A small image captioner, trained from scratch.
Model: 64-pixel images, decoder norm layernorm.
Training: adamw at rate 0.00074, 6400 steps, batches of 256.
Rows from block 3 of the text decoder of a small image captioner, named by matrix and row number. Rows with one number belong to one neuron. Each number is 200 + 40 x the weight over its row's rms, rounded and kept within 0 to 999. All counts start at 0.
After each neuron's rows are labels from the 100 texts, of 14848, where the neuron reaches its highest value: "tokens" is the input token at the peak. Only what is clearly more common there than usual is listed. The data: rendered scenes of coloured solids on a plain floor. In brackets: how many of the 100.
# fc1: MLP up (decoder.blocks.3.mlp.fc1.weight, 960x320), inputs 64-127
# fc2: MLP down (decoder.blocks.3.mlp.fc2.weight, 320x960, transposed), outputs 64-127

fc1.153,78,184,279,176,214,243,213,167,215,237,179,134,224,147,171,224,157,112,233,186,207,247,205,194,159,246,138,146,165,211,229,189,191,236,188,97,237,284,148,126,223,212,185,227,152,145,245,166,254,230,155,192,151,225,176,144,193,158,235,231,198,249,166,174
fc2.153,162,184,170,239,241,182,223,160,179,95,150,176,215,148,212,204,237,145,251,151,145,205,162,177,178,220,180,213,243,146,185,141,201,169,244,189,234,182,145,173,194,169,164,176,189,132,118,233,157,179,229,205,165,175,229,206,121,151,236,171,210,175,119,166
tokens: "glossy" (37); "metallic" (36); "matte" (10)

fc1.488,188,251,174,217,252,251,177,229,247,166,165,163,279,208,252,190,221,208,172,217,181,197,280,156,186,244,133,242,238,241,170,173,223,193,166,106,264,234,213,222,180,145,188,210,250,276,186,235,134,246,155,95,180,197,183,183,246,183,218,268,184,276,198,169
fc2.488,214,201,243,136,185,182,162,180,229,130,150,193,217,233,197,262,235,241,137,127,203,228,240,170,193,143,221,213,284,189,187,233,172,225,191,151,194,237,166,175,247,132,126,209,289,126,209,142,244,200,153,153,268,183,224,186,248,288,147,129,202,222,285,192
tokens: "chain" (58); "metallic" (14); "right" (8)

fc1.555,291,255,221,178,160,149,164,211,282,217,243,214,216,268,237,247,233,180,267,191,145,178,236,133,141,252,178,196,202,325,234,228,161,187,202,212,179,213,208,253,197,207,248,229,197,204,185,169,158,157,192,201,183,226,170,177,226,172,228,186,166,198,223,237
fc2.555,181,218,219,245,211,210,168,201,166,192,213,124,258,159,202,121,185,215,195,156,156,134,227,265,197,211,112,318,140,258,150,176,224,208,168,176,248,239,205,174,179,189,114,250,200,285,156,182,204,188,193,271,128,170,238,189,139,207,157,191,164,246,143,205
tokens: "yellow" (19); "red" (14); "teal" (10); "purple" (10)

fc1.549,121,299,212,193,185,132,197,170,222,211,290,222,159,251,188,224,202,201,180,239,198,171,202,209,218,224,192,149,285,149,191,251,209,161,217,183,177,339,220,174,182,226,264,192,134,185,223,219,215,186,207,200,158,194,90,155,141,199,127,197,194,156,200,218
fc2.549,127,193,271,205,125,164,153,185,227,167,181,204,201,170,132,176,267,134,162,232,193,214,251,203,165,237,209,199,210,200,230,197,240,178,242,242,200,188,256,211,256,214,201,157,182,136,140,277,333,202,255,174,211,162,215,157,190,266,162,197,238,130,184,128
tokens: "grey" (14); "green" (12); "brown" (11); "teal" (10)

fc1.459,242,262,185,209,171,212,157,194,160,162,235,244,200,239,255,257,160,227,223,214,244,173,196,295,206,211,183,200,201,149,219,196,176,222,195,194,243,294,148,222,225,173,252,263,146,118,243,176,187,232,208,138,232,195,267,162,219,198,195,220,179,128,189,159
fc2.459,198,205,189,229,168,251,214,218,210,214,156,205,233,120,254,195,184,243,139,205,213,204,171,145,257,165,181,180,210,162,129,196,245,226,119,190,205,257,215,176,168,221,224,213,174,232,213,204,162,167,172,259,286,245,209,146,134,241,210,123,193,193,179,159
tokens: "<end>" (98)

fc1.177,204,174,172,208,156,208,225,268,243,248,256,249,259,223,264,139,226,207,221,151,214,212,149,203,259,209,263,209,210,144,205,223,182,215,210,190,152,240,229,253,191,190,178,227,197,152,176,218,157,162,241,148,199,215,234,156,188,273,224,208,194,155,275,157
fc2.177,188,167,172,203,226,240,249,194,229,138,190,257,182,145,187,241,209,183,150,196,214,204,261,194,269,197,233,135,192,195,199,178,245,174,209,209,268,238,166,247,222,168,262,132,278,180,250,182,228,217,129,121,195,188,184,142,154,179,126,185,267,183,178,120
tokens: "chain" (52); "matte" (10)

fc1.469,249,228,135,168,183,156,147,205,151,183,188,189,140,202,196,224,236,209,283,131,178,218,286,273,144,239,267,191,157,209,248,168,248,227,250,178,202,238,150,125,146,180,206,138,201,158,251,157,229,242,277,209,190,197,137,215,271,177,199,152,154,207,263,195
fc2.469,217,205,205,214,187,208,211,142,155,278,274,174,217,119,188,188,153,227,216,184,255,173,226,205,250,282,182,201,149,206,199,224,233,167,140,194,188,263,181,165,162,159,252,175,187,131,161,175,229,241,213,212,216,243,212,166,191,231,253,164,235,277,156,149
tokens: "brown" (15); "purple" (14); "red" (13); "orange" (10)

fc1.110,218,127,146,240,146,169,221,262,212,249,221,195,260,193,176,167,180,244,151,137,228,204,168,196,217,175,170,212,251,216,237,193,220,215,128,183,203,162,154,230,159,184,198,191,201,220,242,185,246,162,200,249,154,232,224,181,207,224,153,248,177,231,198,212
fc2.110,229,226,188,232,151,215,171,226,162,215,225,243,229,232,206,189,269,225,171,233,170,175,151,266,236,174,225,168,268,69,247,149,204,273,230,278,168,132,173,241,156,206,230,192,229,182,236,236,243,185,236,268,220,244,132,155,179,232,161,252,245,100,252,252
tokens: "chain" (78); "twisted" (14)

fc1.58,164,229,163,188,143,237,186,243,227,208,245,197,295,258,259,205,187,261,195,200,194,268,179,160,170,246,113,266,224,207,228,131,254,237,192,207,260,194,127,154,199,186,197,109,180,227,166,262,282,171,241,145,200,174,213,155,237,172,215,196,181,270,215,211
fc2.58,197,233,220,209,210,221,248,219,240,263,242,200,223,190,202,172,165,152,123,219,172,127,202,188,224,232,197,157,230,221,245,231,196,148,139,221,108,197,206,258,147,270,205,212,159,146,184,209,165,187,201,250,171,210,224,248,231,226,207,258,256,194,229,239
tokens: "chain" (10); "cog" (9); "matte" (7)

fc1.4,223,242,253,136,309,202,202,193,184,238,272,188,196,229,133,198,180,203,228,228,164,188,256,151,278,214,135,220,116,227,205,134,222,219,199,177,261,190,256,225,172,182,231,220,188,230,216,142,162,187,174,271,211,129,198,200,197,243,121,167,133,233,207,147
fc2.4,231,178,221,218,169,340,217,275,206,240,222,124,290,201,263,212,221,165,210,224,212,188,231,225,228,172,248,164,269,156,205,214,135,216,202,203,189,210,195,160,157,206,226,203,221,218,266,141,186,205,181,198,195,193,270,147,188,251,205,208,167,180,208,221
tokens: "a" (47); "striped" (10)

fc1.493,171,201,172,231,227,290,192,203,226,273,228,272,215,202,284,204,155,229,177,191,158,253,170,182,201,128,207,217,173,181,154,166,156,193,175,193,243,174,190,161,124,232,271,182,146,187,269,178,229,170,196,231,173,206,227,199,171,169,156,124,220,218,244,170
fc2.493,164,173,228,187,177,173,239,176,220,190,214,217,190,229,169,207,217,254,199,215,207,215,238,164,191,120,193,115,218,91,230,180,189,177,195,179,172,201,247,171,170,291,231,174,180,153,163,186,232,235,203,174,251,258,177,144,161,201,213,288,191,135,254,182
tokens: "grey" (14); "teal" (13); "orange" (12); "pink" (10)

fc1.563,134,158,198,168,186,163,132,215,160,176,191,226,180,226,165,217,168,320,236,142,180,153,200,249,186,255,184,220,217,222,170,109,237,191,186,241,211,198,156,162,133,210,219,169,108,228,138,218,181,151,209,186,185,262,153,180,197,240,173,217,179,192,213,141
fc2.563,183,164,216,165,262,256,281,166,215,112,173,193,198,170,222,230,225,225,275,210,188,205,168,250,154,184,271,179,199,215,221,184,184,141,251,140,226,226,201,265,210,163,203,207,225,189,198,157,200,205,198,235,197,205,206,289,156,152,252,216,208,214,171,210
tokens: "glossy" (35); "," (29); "matte" (24)

fc1.670,149,216,199,184,210,147,167,214,222,182,252,274,207,265,169,217,222,205,196,165,206,211,226,225,199,151,202,192,174,204,233,217,202,185,146,143,159,181,180,175,157,192,143,206,194,193,180,146,237,155,226,213,182,182,221,119,250,259,215,181,258,168,248,247
fc2.670,252,214,269,177,179,168,245,203,204,270,191,186,121,193,154,211,185,188,240,164,159,199,140,237,181,224,265,254,211,271,175,167,146,193,232,248,205,175,198,194,261,230,261,247,206,201,192,194,190,150,176,171,267,224,273,176,248,263,109,234,239,198,152,163
tokens: "grey" (25); "brown" (17); "green" (12); "matte" (7)

fc1.667,194,194,243,208,188,246,167,218,183,200,282,283,160,221,159,257,187,152,179,226,246,168,318,171,188,235,192,183,150,185,214,232,178,220,227,192,133,207,261,207,201,181,244,186,206,161,269,197,173,251,206,232,159,201,157,184,146,207,121,193,231,176,138,181
fc2.667,209,165,203,247,191,205,113,190,156,217,171,249,224,196,219,201,135,224,160,223,187,170,160,263,199,207,244,148,253,183,174,233,181,207,190,124,203,233,252,178,212,155,145,232,205,154,179,238,195,170,128,199,229,224,119,219,234,215,178,167,153,217,226,224
tokens: "a" (44); "matte" (19); "striped" (12)

fc1.593,219,215,207,149,168,229,176,234,241,240,230,168,215,254,147,204,168,226,189,213,164,177,212,207,201,195,206,192,253,240,278,189,255,165,144,213,210,221,196,166,222,199,221,242,112,151,148,169,290,193,171,135,185,172,251,241,178,193,222,238,154,243,239,123
fc2.593,146,226,164,195,132,118,201,171,101,244,220,189,204,210,276,235,245,102,219,225,273,208,179,240,186,233,135,177,268,117,214,225,204,183,317,135,209,149,123,264,222,179,199,251,209,168,192,210,210,270,180,170,190,205,174,195,260,203,197,254,268,185,148,153
tokens: "yellow" (17); "green" (13); "red" (13); "blue" (13)

fc1.170,199,208,179,146,166,185,155,216,184,210,168,144,185,181,220,252,184,203,118,183,269,234,287,222,220,247,199,168,215,221,159,187,139,132,195,198,218,172,207,209,164,183,183,225,187,209,212,217,256,230,246,212,206,278,113,191,204,200,194,151,161,208,278,200
fc2.170,137,161,246,220,227,187,154,144,237,168,164,176,212,220,261,172,238,149,224,217,193,239,120,194,200,199,216,136,124,238,197,229,279,196,268,178,224,214,142,182,220,138,212,186,221,211,222,160,157,196,208,216,152,208,139,203,189,254,177,243,119,170,250,239
tokens: "glossy" (38); "metallic" (26); "matte" (7)

fc1.385,220,162,241,233,203,193,216,195,195,155,173,240,228,222,178,245,85,244,185,199,156,140,178,243,204,138,220,227,197,206,216,85,212,282,174,185,242,220,171,225,225,124,194,223,235,227,197,198,264,137,186,211,209,134,204,164,142,165,214,267,208,202,205,156
fc2.385,222,149,248,212,143,239,174,180,218,215,224,186,155,175,247,147,166,193,247,269,264,205,153,172,170,214,213,144,156,198,112,248,264,153,262,211,149,198,239,177,185,147,124,219,172,235,132,221,213,263,235,165,226,161,235,176,173,131,158,104,214,207,181,231
tokens: "brown" (15); "red" (13); "orange" (11); "green" (11)

fc1.399,230,137,242,224,183,216,194,183,239,77,199,225,257,252,192,220,226,188,158,195,179,260,227,297,149,215,271,194,194,229,121,198,189,217,125,174,210,176,192,210,236,206,246,235,157,208,204,223,233,189,141,193,234,208,186,239,222,219,257,159,187,166,213,260
fc2.399,241,102,185,274,203,188,188,190,182,225,153,157,177,220,206,178,126,229,172,182,212,160,195,286,240,268,234,167,154,248,191,190,166,194,210,133,233,146,173,202,237,223,167,176,227,123,203,234,218,212,205,193,154,204,193,210,146,236,208,168,219,209,240,244
tokens: "grey" (27); "brown" (21); "teal" (10); "black" (10)

fc1.504,186,205,157,213,150,198,169,182,171,198,250,187,287,208,167,217,219,194,215,127,158,246,199,175,177,220,192,198,174,191,214,242,234,237,219,182,140,156,221,216,212,212,168,150,251,209,158,176,201,208,155,188,201,163,274,250,162,208,195,185,224,263,200,195
fc2.504,183,235,199,268,161,205,312,170,177,252,164,176,211,143,212,221,216,257,179,181,172,239,164,132,178,174,231,183,160,149,228,115,99,173,196,147,131,240,181,171,155,120,187,203,170,192,132,235,206,216,190,199,239,212,150,165,189,204,211,285,166,245,184,204
tokens: "<end>" (61)

fc1.242,163,183,200,215,257,228,176,206,216,181,159,181,184,219,230,149,220,190,215,181,227,244,197,215,231,174,195,246,176,238,159,189,242,217,127,209,243,204,216,147,221,180,216,176,173,189,235,150,166,154,161,246,131,169,192,221,166,188,220,185,168,179,211,130
fc2.242,169,197,193,138,235,271,233,213,207,171,207,177,256,224,235,154,200,194,216,143,189,232,185,252,260,153,250,201,230,119,197,192,235,251,181,173,189,229,176,211,171,273,187,161,228,179,155,191,244,87,204,172,129,238,173,246,134,186,236,217,120,176,248,196
tokens: "brown" (14); "teal" (11); "red" (10); "pink" (9)

fc1.169,182,294,165,211,205,233,145,250,221,208,208,152,285,233,224,217,103,249,165,205,136,179,314,293,201,209,131,199,199,256,242,198,238,201,139,157,197,158,150,164,171,182,216,178,180,193,233,208,257,229,215,224,218,224,258,228,206,127,179,152,153,269,266,150
fc2.169,117,185,158,248,178,181,157,217,132,198,238,203,165,203,144,163,186,185,195,212,280,218,282,180,147,237,199,161,172,194,253,245,223,184,172,125,174,169,160,268,219,247,238,228,157,203,167,234,156,161,181,169,157,182,223,152,245,190,166,199,220,236,237,189
tokens: "teal" (21); "pink" (21); "purple" (12); "yellow" (11)

fc1.746,200,195,165,211,208,200,212,267,267,170,224,246,208,203,226,130,226,181,226,137,167,218,171,198,274,166,210,245,175,247,190,185,181,232,115,206,183,254,272,147,178,168,205,196,164,214,262,120,209,227,201,178,254,183,225,243,213,150,166,211,167,206,238,277
fc2.746,174,261,240,185,182,134,235,207,202,162,211,191,219,228,219,257,217,170,216,173,188,186,180,184,221,197,177,165,222,249,170,179,154,211,164,172,232,157,223,162,177,181,206,194,218,155,241,158,201,210,208,116,226,155,197,208,199,232,170,223,256,222,230,202
tokens: "yellow" (19); "white" (16); "purple" (11); "pink" (8)

fc1.210,264,167,186,214,219,151,176,246,184,162,272,289,158,224,168,222,240,186,190,183,198,272,214,266,196,179,172,167,253,191,194,145,246,188,177,168,271,182,237,194,198,194,254,164,144,180,150,124,205,233,317,205,141,259,233,146,256,191,213,169,194,270,233,114
fc2.210,313,201,198,177,207,161,195,233,198,179,200,198,180,116,190,195,230,191,130,203,324,250,220,244,242,265,267,199,149,221,147,176,146,148,261,229,182,110,169,159,195,241,183,187,305,138,217,188,186,280,136,182,211,190,233,191,201,175,217,208,229,146,158,136
tokens: "a" (40); "the" (15); "yellow" (11)

fc1.351,196,154,177,202,189,143,192,171,211,107,209,157,152,261,181,173,198,236,173,236,208,142,285,279,132,237,221,194,200,164,140,160,253,263,194,260,195,264,203,184,164,195,175,178,148,196,212,197,200,229,143,131,267,223,173,234,239,198,213,173,226,153,185,179
fc2.351,185,124,125,210,272,170,166,185,251,252,279,214,224,191,176,98,206,180,131,237,166,267,197,218,225,207,115,218,191,171,222,272,260,131,266,196,233,286,196,230,194,238,213,91,200,262,171,146,177,188,287,268,169,151,136,107,167,234,160,142,212,227,115,215
tokens: "grey" (43); "purple" (14); "black" (10)

fc1.152,200,157,274,255,232,204,238,260,217,69,270,188,210,182,124,110,214,201,153,215,166,265,112,161,218,194,242,267,221,208,198,190,211,207,173,165,150,293,245,195,251,286,263,207,185,183,232,240,216,195,155,203,162,173,179,180,150,206,178,261,159,189,212,223
fc2.152,277,242,160,291,156,217,149,152,97,218,246,256,139,172,182,172,140,161,203,211,216,174,214,179,200,222,155,173,188,231,202,204,236,158,255,321,197,211,197,167,186,230,205,275,231,166,193,228,218,243,206,198,241,205,214,124,120,257,146,236,241,237,137,194
tokens: "a" (64); "checkered" (10); "striped" (8); "dotted" (8)

fc1.582,284,206,225,207,167,220,156,184,210,213,205,238,185,220,206,233,155,205,212,231,174,223,243,162,249,242,148,193,257,220,246,247,232,207,215,227,181,256,185,230,219,255,192,197,167,256,127,176,221,161,225,129,262,202,217,188,230,218,200,137,237,212,188,146
fc2.582,185,188,218,185,229,186,176,135,163,215,200,243,253,187,186,209,261,235,77,280,238,170,227,202,248,246,248,141,177,186,220,203,243,164,188,241,138,170,182,142,85,201,212,208,209,129,105,179,203,243,243,184,129,232,191,168,217,139,251,206,239,126,227,107
tokens: "teal" (19); "orange" (15); "green" (13); "blue" (12)

fc1.124,188,241,207,195,186,257,180,251,227,253,252,148,149,210,133,152,187,207,168,172,233,152,213,202,217,257,198,200,181,220,199,157,226,234,179,195,232,184,185,215,139,130,232,205,166,157,242,233,223,173,230,230,164,284,150,188,192,214,203,178,219,168,235,216
fc2.124,257,208,180,213,156,210,98,196,192,195,141,174,202,202,229,239,208,193,197,168,180,236,124,142,174,191,218,223,200,218,206,278,201,166,168,222,251,218,216,118,172,181,126,128,236,226,181,170,204,260,189,100,164,214,214,249,203,149,243,222,163,183,307,157
tokens: "teal" (21); "yellow" (12); "white" (10); "green" (10)

fc1.324,220,178,250,248,263,195,190,170,239,218,245,207,186,220,173,168,177,242,184,244,212,234,173,181,208,292,190,232,202,136,158,230,210,69,232,243,142,166,217,263,269,127,201,179,224,196,216,245,178,191,194,204,120,260,216,76,95,249,171,204,169,188,134,131
fc2.324,225,227,203,220,194,199,220,209,215,236,202,218,183,235,152,180,205,183,272,125,146,164,240,228,179,181,233,281,172,235,192,97,191,179,200,230,154,130,165,256,187,259,217,177,182,237,152,190,219,142,239,244,208,161,186,183,244,194,217,240,146,176,171,211
tokens: "yellow" (12); "orange" (10); "pink" (9); "red" (8)

fc1.426,170,226,236,196,209,195,239,266,176,260,200,194,153,213,193,142,222,218,170,192,264,194,298,205,184,230,217,92,218,197,175,156,235,267,190,227,200,220,287,214,222,207,208,171,109,182,192,145,232,180,198,210,183,211,134,224,202,203,205,191,156,157,177,168
fc2.426,220,276,193,140,254,170,211,173,224,222,257,212,204,208,174,272,171,239,196,268,224,174,141,158,240,221,248,161,206,247,173,261,184,207,173,198,154,197,190,243,150,187,206,190,221,163,297,234,205,224,164,228,268,142,173,233,227,162,201,148,208,276,181,264
tokens: "<end>" (90)

fc1.275,199,193,227,229,193,164,46,202,210,192,165,187,180,189,143,177,196,287,148,154,144,150,233,204,150,202,179,221,215,243,133,102,259,190,155,236,181,108,175,160,135,217,150,197,123,184,172,203,165,223,221,180,188,269,128,195,181,206,168,217,160,201,214,168
fc2.275,169,165,227,187,285,205,266,156,235,192,170,215,288,169,237,267,245,240,309,202,187,181,175,239,158,117,258,186,167,201,176,229,187,189,248,177,228,172,111,213,196,200,238,251,192,123,203,196,210,215,250,194,193,140,198,237,192,200,175,205,255,233,183,242
tokens: "glossy" (43); "matte" (40); "metallic" (17)

fc1.748,195,201,216,147,190,240,136,201,156,228,190,210,263,322,275,148,235,294,214,215,156,243,220,180,133,159,145,251,243,329,253,248,250,178,195,259,277,207,161,209,208,198,183,156,229,179,162,222,193,149,233,190,145,182,203,137,244,269,197,223,173,227,256,239
fc2.748,221,221,201,235,178,191,188,167,217,237,174,202,156,145,113,195,119,214,213,214,193,126,318,198,238,205,221,238,220,208,134,221,244,227,220,224,199,250,243,186,184,173,171,275,169,142,265,231,287,242,203,193,185,235,210,155,137,221,233,169,174,211,146,231
tokens: "chain" (65); "metallic" (13); "star" (9)

fc1.390,195,76,279,238,152,238,262,308,187,270,197,181,179,238,230,224,175,180,212,220,261,200,220,172,162,206,182,190,145,258,134,152,227,309,166,166,226,173,184,183,214,143,172,170,222,204,173,255,279,185,289,231,213,214,171,179,252,163,277,184,183,246,169,194
fc2.390,151,142,221,172,172,191,199,248,197,181,155,206,224,84,212,239,244,132,192,147,201,195,240,168,168,218,251,205,130,118,162,202,154,203,183,150,171,236,161,174,105,162,232,202,202,180,144,196,199,179,244,226,245,256,217,133,215,256,217,252,137,281,132,206
tokens: "<end>" (74); "grey" (9)

fc1.268,151,168,280,244,193,139,219,150,202,186,175,220,236,120,157,202,197,257,180,148,202,103,202,201,214,264,230,237,190,271,225,203,159,160,229,160,135,221,256,195,188,215,262,185,234,195,149,215,155,163,156,202,167,310,134,136,155,263,150,188,242,152,201,198
fc2.268,261,216,222,226,194,193,194,175,160,187,197,168,175,246,154,161,191,185,213,184,181,223,203,186,209,207,219,280,204,186,265,162,184,167,182,242,201,198,242,237,274,225,188,211,156,307,304,217,232,141,184,176,93,194,194,234,232,193,206,284,255,219,238,235
tokens: "grey" (16); "orange" (12); "brown" (12); "white" (8)

fc1.182,203,215,230,246,263,213,173,305,213,224,183,203,225,165,206,181,225,199,254,149,232,230,225,213,215,225,175,278,164,174,232,215,240,200,106,263,163,271,211,225,177,165,183,147,169,168,205,249,177,188,212,253,220,235,117,227,143,142,240,178,195,213,202,110
fc2.182,237,164,217,230,183,216,234,226,151,211,186,176,223,163,218,232,191,216,277,217,171,206,206,114,154,86,271,199,135,158,278,163,230,221,231,193,133,192,212,237,110,234,145,216,185,240,137,194,181,242,214,209,249,228,224,218,203,283,236,213,119,220,198,186
tokens: "<end>" (49)

fc1.637,130,209,158,154,236,130,144,238,169,146,201,236,145,193,180,191,180,213,166,159,253,277,187,316,154,172,222,238,121,246,213,163,170,220,235,197,227,192,237,247,99,186,232,175,206,175,163,264,209,269,223,210,165,181,169,176,163,188,155,209,288,85,178,193
fc2.637,242,199,153,163,263,117,209,137,176,77,206,222,163,154,233,180,202,233,190,191,222,217,209,209,210,212,235,183,184,184,180,119,210,209,204,202,138,200,86,191,232,127,248,253,247,95,215,264,201,190,203,196,201,146,243,198,161,251,195,163,159,224,151,115
tokens: "yellow" (21); "pink" (15); "purple" (10); "green" (7)

fc1.97,147,219,137,195,255,164,193,190,187,228,177,207,171,219,185,277,93,280,200,173,234,274,188,277,231,187,137,186,188,224,185,163,229,202,220,190,207,247,232,165,142,168,250,286,209,137,267,161,198,163,188,224,190,158,170,192,127,202,160,204,146,266,187,194
fc2.97,141,242,175,181,210,183,170,218,189,194,207,218,186,245,238,212,201,225,183,229,251,215,284,213,164,172,161,230,209,196,136,235,227,226,176,198,134,167,171,217,132,245,210,211,190,182,195,152,277,246,211,203,227,165,179,202,194,204,229,234,234,169,106,249
tokens: "grey" (26); "green" (20); "brown" (12); "white" (11)

fc1.41,170,198,185,166,245,182,189,244,272,174,220,205,202,210,169,233,185,245,182,232,165,206,255,189,230,174,205,242,192,176,255,181,206,226,183,210,189,307,200,161,188,242,139,227,226,239,165,133,263,192,174,178,162,209,97,235,213,210,273,200,211,136,230,145
fc2.41,240,228,250,247,198,173,252,244,196,143,230,221,201,205,232,187,172,169,179,193,184,228,123,160,174,198,288,164,174,223,237,229,95,190,114,225,95,211,201,179,163,233,215,169,193,218,279,200,143,188,242,253,199,179,263,171,178,157,185,176,201,199,237,206
tokens: "glossy" (46); "matte" (30)

fc1.547,234,200,167,242,146,246,155,181,227,205,142,194,225,170,177,99,264,219,223,170,230,177,178,142,242,178,158,197,174,226,161,253,198,218,250,169,195,197,229,199,193,161,213,189,257,174,185,239,202,207,163,209,250,219,139,234,221,236,174,131,222,181,212,198
fc2.547,246,200,213,158,181,232,241,176,140,232,261,248,263,153,234,209,141,181,172,201,147,214,194,219,164,137,166,240,228,243,176,268,183,179,185,212,188,217,154,157,179,255,236,195,168,168,222,123,138,202,189,220,134,201,248,176,234,286,158,205,122,195,252,228
tokens: "teal" (13); "pink" (12); "purple" (8); "red" (8)

fc1.596,165,181,204,251,274,182,192,151,187,155,223,254,191,236,195,210,202,170,190,224,196,203,232,222,215,193,192,144,193,235,217,184,234,224,206,194,224,166,214,254,182,194,218,217,205,107,148,228,204,199,239,207,158,188,108,119,62,218,123,194,101,187,134,204
fc2.596,236,194,146,199,217,152,138,148,225,178,234,220,255,193,192,198,231,227,122,166,176,161,247,245,215,285,285,197,212,198,180,161,230,268,232,177,184,217,206,162,263,202,143,266,248,206,185,266,196,220,199,269,206,172,194,215,227,247,211,234,278,262,195,134
tokens: "yellow" (20); "orange" (15); "pink" (11); "brown" (9)

fc1.0,205,126,310,182,152,177,129,221,191,191,147,187,161,236,225,221,123,195,223,139,201,219,218,240,178,289,156,175,212,174,159,150,174,227,138,231,183,177,157,146,200,193,242,186,251,137,242,249,213,194,270,225,167,221,222,145,174,187,157,202,175,211,258,196
fc2.0,206,197,179,267,209,225,230,264,195,238,219,214,170,140,219,147,250,183,228,187,283,246,230,130,216,295,204,146,250,195,155,219,105,196,224,207,204,236,138,171,203,187,201,231,190,218,252,179,156,221,210,194,203,140,185,259,272,222,183,215,178,177,122,231
tokens: "<end>" (69); "metallic" (10)

fc1.5,220,157,220,202,145,161,195,198,248,262,264,221,227,149,235,159,119,299,240,205,248,156,158,225,246,200,201,197,190,197,271,199,212,219,132,227,212,194,205,170,149,194,202,183,204,135,240,132,304,226,221,147,157,172,188,158,182,151,235,258,157,193,154,201
fc2.5,183,217,177,206,168,250,185,220,234,243,200,155,243,242,183,195,233,217,228,231,142,254,203,212,155,212,112,211,204,278,159,210,169,220,223,236,193,231,242,306,238,189,250,178,186,305,282,221,221,233,200,203,150,226,177,222,225,162,175,176,213,268,167,287
tokens: "yellow" (17); "orange" (14); "pink" (14); "grey" (11)

fc1.763,154,128,294,149,146,151,140,210,203,202,175,145,208,244,166,193,200,249,195,210,235,138,143,181,217,249,194,178,193,205,189,195,211,305,229,187,202,217,180,186,177,181,295,212,187,162,161,247,146,225,204,200,104,241,172,228,199,227,175,225,180,198,182,114
fc2.763,180,141,216,109,136,126,178,204,241,140,231,203,174,183,223,260,205,183,228,246,184,198,151,232,218,214,189,261,187,234,266,126,210,228,228,200,276,222,240,172,220,182,270,232,167,195,179,178,198,155,155,242,216,140,201,243,121,211,241,138,189,198,157,128
tokens: "glossy" (25); "<end>" (14); "metallic" (7)

fc1.184,244,312,195,163,136,217,163,263,246,234,195,300,220,270,224,239,172,195,190,170,178,250,179,163,229,270,150,213,199,218,155,140,233,255,224,189,209,150,205,218,226,181,135,149,186,211,203,226,146,236,243,132,252,164,262,169,209,197,180,175,242,237,212,171
fc2.184,214,181,263,266,203,94,141,177,138,211,219,182,247,274,182,194,166,218,267,180,264,152,263,203,220,230,291,230,168,240,198,244,118,195,151,217,107,171,200,210,221,122,189,127,156,272,168,270,212,154,192,195,93,223,226,194,183,248,171,168,201,189,277,182
tokens: "a" (81)

fc1.212,241,265,143,235,287,229,195,225,212,120,181,124,274,239,262,174,265,176,206,164,225,288,172,258,283,191,159,231,170,161,259,149,202,197,173,235,222,247,232,204,222,143,207,205,218,164,179,188,163,132,216,221,197,231,250,181,186,217,287,196,182,232,176,190
fc2.212,204,160,290,182,145,315,194,185,236,173,225,170,214,151,217,171,198,308,218,182,134,199,179,249,121,174,266,199,213,141,186,239,191,200,211,204,186,264,254,233,164,231,272,165,197,220,123,185,219,236,236,117,245,298,236,223,187,194,255,171,162,191,156,275
tokens: "brown" (32); "black" (23); "green" (14); "grey" (7)

fc1.339,269,255,219,174,161,246,196,174,220,181,219,198,224,186,134,133,208,232,221,123,256,179,269,196,217,212,229,269,193,229,286,127,178,183,269,194,190,212,110,162,189,162,208,262,226,205,234,232,232,254,108,198,151,165,154,169,200,204,222,209,201,126,186,218
fc2.339,169,212,227,236,199,176,188,176,220,213,163,174,171,209,175,223,168,184,154,222,200,150,198,221,144,207,160,177,175,144,227,242,207,225,123,221,141,154,220,285,233,200,174,200,151,163,141,244,242,185,202,211,180,162,161,123,171,189,278,208,183,238,180,218
tokens: "brown" (16); "green" (11); "teal" (9); "grey" (9)

fc1.577,163,197,205,215,234,244,157,291,235,221,212,156,287,214,255,172,275,259,200,138,229,251,167,187,163,164,154,240,251,279,244,164,244,189,167,205,241,158,210,165,183,239,167,186,177,197,196,211,246,107,201,164,238,211,204,156,212,169,197,167,217,193,272,82
fc2.577,219,220,186,192,328,158,236,212,242,224,258,163,258,275,217,203,187,197,76,149,193,210,227,159,255,274,142,213,226,196,267,264,202,225,153,216,188,127,189,178,179,177,206,174,195,195,231,195,113,193,100,195,114,242,136,191,266,210,202,254,167,213,166,178
tokens: "chain" (13); "teal" (10)